config.toml
model = "multi-label image tagger"
dataset = "simulated telescope pictures of galaxies"
train_examples = 48750
arch = "resnet"
activation = "leaky_relu"
avg_pool_shortcut = false
widths = [48, 64, 96]
beta1 = 0.9
beta2 = 0.999
grad_clip = 3.0
final_lr_fraction = 0
Rows from block 13 of a small multi-label image tagger, named by matrix and row number. Rows with one number belong to one channel. Each number is 200 + 30 x the weight over its row's rms, rounded and kept within 0 to 999. All counts start at 0.
After each channel's rows are labels from the 100 images, of 14848, where the channel reaches its highest value: "strongest on" is what is common among them. Only what is clearly more common there than usual is listed. The data: simulated telescope pictures of galaxies.
# convs0: first 3x3 conv (model.blocks.13.convs.0.weight, 96x96x3x3, each kernel summed), inputs 0-95
# convs1: second 3x3 conv (model.blocks.13.convs.1.weight, 96x96x3x3, transposed, each kernel summed), outputs 0-95

convs0.59,169,152,211,133,153,146,156,178,188,183,184,212,157,148,185,210,206,209,198,212,182,200,169,207,161,154,192,172,157,195,194,166,194,193,191,220,179,221,149,199,206,186,173,193,166,169,190,168,174,196,169,198,139,158,170,170,170,194,219,220,147,139,127,165,195,185,133,193,188,166,194,171,219,189,185,193,162,166,181,197,226,236,164,174,204,197,167,169,191,158,196,166,176,184,162,154
convs1.59,193,219,189,170,234,163,240,178,202,157,205,191,282,212,224,199,208,212,198,163,182,193,195,189,228,219,222,136,259,192,198,145,189,202,202,191,216,191,180,156,193,166,235,210,181,172,172,254,193,209,220,156,188,202,219,207,194,221,193,239,178,223,193,232,232,200,192,170,167,251,190,246,110,196,149,211,174,221,226,198,177,215,176,178,271,240,206,146,185,228,226,266,189,221,191,218
strongest on: many stars; bright star with spikes

convs0.13,215,158,162,185,144,191,179,143,203,204,168,199,207,183,145,159,284,195,210,219,183,184,191,129,205,242,207,192,194,208,126,162,237,152,215,151,214,202,194,255,174,243,176,188,185,217,175,166,236,241,136,182,179,219,200,202,201,168,149,211,227,181,189,201,177,240,211,207,226,197,157,212,160,176,189,187,186,173,183,226,256,171,238,221,217,177,179,177,187,215,237,177,198,199,191,196
convs1.13,199,193,222,251,189,194,202,206,181,230,235,213,214,205,220,204,76,170,218,177,178,193,203,174,224,238,186,181,165,173,232,223,242,216,169,175,193,158,187,254,237,194,217,223,188,253,162,157,245,207,216,192,199,162,189,240,223,204,154,115,228,186,183,193,236,178,218,199,216,190,203,186,169,219,201,200,193,239,181,243,133,239,188,233,206,189,161,197,185,168,153,160,195,205,196,196
strongest on: lensed arc

convs0.81,155,219,199,213,166,207,182,130,152,154,181,190,197,210,198,142,156,129,179,171,205,171,182,199,164,179,198,118,179,177,186,195,151,208,232,185,196,150,199,146,154,182,203,202,218,150,184,195,189,188,219,237,164,188,189,148,220,200,199,173,185,196,208,157,223,202,161,195,128,186,188,203,188,188,177,156,212,184,176,210,143,164,209,153,143,179,249,192,196,172,192,206,197,194,196,183
convs1.81,211,197,221,216,197,214,188,174,176,137,211,255,209,190,223,244,211,216,199,215,186,230,174,235,205,200,214,248,195,211,207,184,225,162,198,221,207,201,207,115,168,150,207,223,205,144,225,226,238,214,187,241,185,183,187,165,235,194,218,194,185,206,228,207,107,255,207,203,261,214,164,202,258,170,173,196,179,237,227,206,185,176,157,148,194,218,223,156,225,257,237,216,192,200,200,254
strongest on: bright star with spikes

convs0.73,180,196,217,133,132,160,227,148,215,181,198,221,180,149,203,211,173,209,254,184,190,226,109,214,191,177,196,194,174,211,193,188,236,220,210,196,192,210,149,163,177,180,203,205,175,225,219,154,191,254,211,224,142,197,196,185,191,170,245,192,210,171,196,162,190,138,170,233,173,180,156,185,239,187,183,184,201,155,220,197,185,207,159,203,139,216,129,189,217,214,177,167,180,175,201,168
convs1.73,187,234,203,181,251,178,204,165,187,193,192,140,233,258,199,194,191,184,187,162,167,179,267,177,205,213,232,215,245,202,206,172,175,173,167,193,205,198,196,183,184,256,231,205,161,177,229,240,186,218,227,151,182,190,180,200,218,210,183,226,174,228,176,231,224,161,239,149,213,242,170,226,127,160,159,188,166,218,190,213,201,220,176,192,184,234,151,165,199,214,207,293,208,200,217,256
strongest on: bright star with spikes; many stars

convs0.44,177,172,194,226,164,191,166,223,185,192,224,137,189,190,190,186,232,175,166,202,112,195,172,154,205,208,153,212,182,138,214,176,193,182,215,203,219,215,190,192,218,181,89,144,210,175,220,175,200,168,204,192,186,228,181,179,202,196,201,195,173,198,161,207,178,243,225,178,194,167,196,173,217,140,170,188,109,233,162,170,216,201,202,166,234,210,211,189,183,175,210,193,153,189,213,245
convs1.44,174,193,200,241,212,180,238,222,233,206,191,180,209,216,225,192,227,216,210,197,126,176,208,220,210,174,218,121,199,217,208,157,211,229,199,180,204,191,185,191,213,209,276,272,187,176,183,194,182,232,193,165,210,225,238,196,176,259,224,187,169,160,188,192,226,196,165,195,142,253,197,225,170,123,188,211,114,172,223,241,192,204,191,172,221,183,191,173,209,213,211,180,143,239,219,168
strongest on: small; winding: clockwise outward; many-armed spiral; barred spiral

convs0.8,169,182,225,206,176,210,213,263,233,172,202,205,219,192,207,179,181,242,186,199,189,219,190,215,212,187,133,189,182,212,239,222,165,215,152,242,160,187,144,256,260,151,223,201,186,191,195,218,129,201,208,193,197,173,232,193,171,219,158,180,186,245,114,175,168,134,181,195,187,216,209,198,175,217,203,169,184,209,205,222,225,189,119,219,222,207,136,184,194,159,197,228,216,208,196,222
convs1.8,159,182,231,227,176,203,185,263,208,211,199,198,205,214,197,179,220,136,245,203,169,185,187,201,205,244,189,235,221,188,165,216,232,177,235,243,223,218,211,207,235,287,206,215,188,190,218,143,155,171,221,179,214,172,211,214,211,193,183,134,158,157,132,171,212,134,221,154,225,212,219,232,233,203,220,194,163,190,216,193,249,211,167,200,209,198,141,221,204,213,264,164,209,208,173,192
strongest on: bright star with spikes; small; edge-on disc; many stars

convs0.31,174,193,200,189,187,161,168,181,220,120,248,209,172,203,191,100,161,191,222,210,220,207,191,184,217,215,173,212,198,140,215,198,226,203,210,228,189,198,212,112,197,201,220,229,172,150,218,212,187,209,162,197,203,237,215,134,172,211,179,194,179,209,199,219,189,202,221,212,191,210,200,193,202,217,192,215,215,224,201,230,164,148,210,140,219,218,210,158,95,154,185,198,223,221,192,243
convs1.31,183,241,198,195,210,175,236,186,219,132,144,220,219,211,229,253,229,208,197,210,217,224,204,197,206,164,225,175,179,257,178,182,156,187,197,242,221,198,205,142,189,194,180,164,177,156,159,191,181,221,221,176,190,251,216,166,225,192,268,210,183,183,215,189,223,200,147,187,176,204,219,212,198,211,173,198,228,171,221,148,225,145,216,166,234,199,202,159,286,243,204,204,272,196,193,156
strongest on: small; ring galaxy; merging pair

convs0.22,204,206,202,208,192,215,195,190,220,108,284,210,204,204,194,98,173,216,211,233,216,212,194,204,249,211,191,209,199,159,207,197,233,208,227,227,205,184,217,83,199,198,209,228,199,172,215,214,192,210,196,204,203,235,204,144,192,220,188,210,155,210,219,213,220,206,221,208,210,196,210,184,201,203,175,220,210,266,190,222,166,149,222,152,202,201,221,177,131,145,205,198,208,241,215,228
convs1.22,212,242,227,200,220,222,198,188,212,138,137,218,175,191,219,260,234,179,186,241,224,220,223,202,141,184,224,196,190,253,198,187,161,187,201,259,221,214,190,132,184,215,195,175,206,170,186,193,166,212,198,193,181,234,192,170,221,147,267,210,180,185,207,215,177,205,178,184,188,219,233,222,190,185,189,191,217,107,220,189,221,140,215,174,196,207,214,184,271,247,209,212,227,136,219,178
strongest on: small; ring galaxy; barred spiral

convs0.88,186,159,203,212,150,168,163,202,222,221,186,183,164,191,210,188,260,111,209,207,206,198,148,144,165,190,152,308,201,173,205,202,184,214,197,227,210,243,194,222,213,185,199,195,198,186,266,204,189,203,197,201,154,216,186,171,226,212,198,220,220,179,185,176,195,236,249,181,218,209,191,213,247,202,196,228,204,228,206,200,225,225,234,199,308,173,243,176,199,212,224,183,203,171,194,198
convs1.88,152,187,197,219,218,125,258,189,212,193,202,203,270,269,187,205,202,242,203,181,212,191,216,193,242,184,193,106,207,209,197,207,206,168,212,201,170,161,238,196,218,220,192,198,176,175,154,192,195,239,227,191,228,234,222,202,187,210,211,211,186,191,179,187,231,211,162,214,170,182,184,179,78,214,170,244,217,190,188,186,186,198,201,189,290,188,215,169,212,193,196,187,211,236,193,203
strongest on: small; ring galaxy

convs0.32,253,201,217,146,209,216,240,272,189,195,208,192,236,188,177,185,216,212,167,250,206,235,197,205,224,179,192,207,146,200,196,190,226,175,278,173,183,218,159,179,262,216,196,222,158,233,215,131,217,200,186,186,175,208,205,215,165,176,260,267,201,179,137,142,201,233,194,217,228,212,212,218,196,214,219,184,186,216,174,229,197,208,212,227,226,184,131,211,167,165,258,188,186,190,191,190
convs1.32,231,218,192,140,198,215,182,217,211,186,184,212,188,216,229,262,196,169,207,225,220,186,205,208,168,182,225,197,260,233,199,180,173,212,141,210,232,190,146,163,234,164,200,189,170,210,211,268,205,206,243,170,132,220,200,181,294,201,187,221,173,202,166,229,195,259,196,185,196,199,217,197,196,211,203,190,192,184,237,178,195,210,219,201,222,181,116,198,249,281,154,215,207,181,193,195
strongest on: barred spiral; small; tilted; winding: anticlockwise outward

convs0.65,185,222,215,243,225,196,177,211,161,214,253,207,198,222,190,148,139,163,160,187,172,165,200,192,174,254,184,153,196,183,212,170,191,186,218,197,216,196,165,177,222,192,203,183,221,203,165,183,242,190,208,211,204,238,213,178,232,127,211,160,222,247,221,171,220,230,181,197,158,188,210,235,191,193,224,208,180,203,220,190,140,153,171,180,200,183,211,200,186,178,224,250,185,116,222,304
convs1.65,210,202,208,209,213,207,180,220,283,203,184,286,217,200,226,241,209,188,142,280,196,164,210,201,205,176,228,208,200,195,203,201,194,143,189,251,249,220,206,183,216,154,142,231,217,198,223,191,182,258,225,261,193,218,242,185,231,177,212,216,208,177,171,189,119,230,186,256,219,214,197,178,220,215,230,190,204,212,204,128,218,153,204,202,211,197,205,197,199,217,221,195,229,169,197,181
strongest on: bright star with spikes; barred spiral

convs0.53,169,152,186,186,166,181,183,213,201,194,208,172,176,168,204,166,205,179,193,170,202,200,130,185,181,189,136,194,198,190,216,201,184,191,223,200,178,219,125,163,220,149,211,212,144,196,188,151,191,166,177,170,106,181,188,157,157,193,228,186,192,195,157,130,171,158,165,179,164,205,184,197,193,216,191,144,189,194,186,220,192,208,185,195,219,208,152,192,173,113,221,179,202,184,160,207
convs1.53,203,231,202,223,216,205,228,194,225,182,200,150,229,231,242,234,216,194,198,160,185,194,243,234,228,196,244,212,155,194,155,157,184,235,183,201,219,165,149,195,221,205,245,187,163,176,226,172,197,188,252,142,133,166,177,179,264,217,228,187,159,193,194,260,240,167,231,209,223,227,194,217,204,197,187,167,150,210,260,201,202,204,160,175,242,194,165,160,219,251,177,219,224,216,168,230
strongest on: barred spiral; many stars; small; winding: clockwise outward

convs0.29,211,218,198,209,227,203,212,195,191,253,159,210,168,219,211,180,192,167,207,174,278,233,189,213,177,174,197,202,213,211,214,269,167,232,225,214,216,225,213,196,222,200,297,251,209,198,224,233,235,184,177,211,194,146,190,224,189,234,206,183,229,191,198,201,233,213,178,227,148,268,218,242,205,264,256,204,259,159,202,235,170,161,185,203,212,223,218,225,183,194,195,226,253,224,185,163
convs1.29,210,190,220,188,181,200,186,194,215,233,220,211,214,190,144,207,191,203,169,211,264,189,218,193,211,214,196,219,192,183,195,291,201,168,191,208,180,197,206,220,201,211,109,148,180,198,169,190,234,207,239,174,187,192,200,210,214,176,198,215,251,182,186,214,177,186,191,211,281,117,203,116,181,269,250,188,271,233,164,177,218,179,207,210,184,225,190,230,198,183,200,212,223,186,170,197
strongest on: many stars; merging pair

convs0.51,184,191,191,203,223,197,197,113,223,201,214,218,201,196,165,196,152,221,253,204,215,155,171,210,174,248,221,195,257,235,216,183,236,191,212,199,218,248,120,182,144,197,205,222,182,198,186,147,230,233,178,215,122,191,192,174,125,197,199,178,199,154,222,183,222,146,161,239,180,194,215,181,195,212,218,201,180,191,160,231,178,196,128,216,185,197,181,210,205,217,231,163,224,201,180,177
convs1.51,219,230,176,264,155,195,204,120,203,202,174,183,218,197,219,195,185,169,168,201,183,231,169,171,218,137,197,175,158,174,195,178,168,248,118,188,179,155,174,202,160,158,225,202,187,191,237,268,246,205,202,182,165,208,188,176,262,228,226,166,211,212,275,198,181,157,218,210,187,219,208,230,199,196,204,198,153,193,222,217,215,215,182,188,192,192,181,214,227,198,149,254,205,223,208,229
strongest on: many stars; bright star with spikes; two-armed spiral; tilted

convs0.14,197,201,208,190,193,202,202,189,200,115,260,200,207,204,194,75,163,203,207,221,222,211,195,200,238,209,192,206,182,154,208,200,227,207,221,218,195,182,219,93,220,195,215,221,192,176,224,218,188,214,185,206,207,260,203,137,188,212,193,208,168,219,204,219,208,214,236,199,207,206,211,194,206,212,189,221,216,251,202,219,167,146,229,161,207,210,215,181,106,162,199,211,217,227,212,243
convs1.14,206,238,234,184,220,209,203,197,197,141,148,219,181,209,224,275,238,189,198,236,233,203,210,194,165,192,226,191,211,256,197,184,165,181,193,257,234,211,194,132,208,204,188,169,198,167,167,196,172,215,206,199,190,272,196,165,222,166,256,225,177,180,197,208,180,215,142,189,183,210,237,210,181,205,189,192,228,131,221,169,219,141,216,175,211,195,200,172,276,247,216,207,230,159,210,158
strongest on: small; barred spiral; merging pair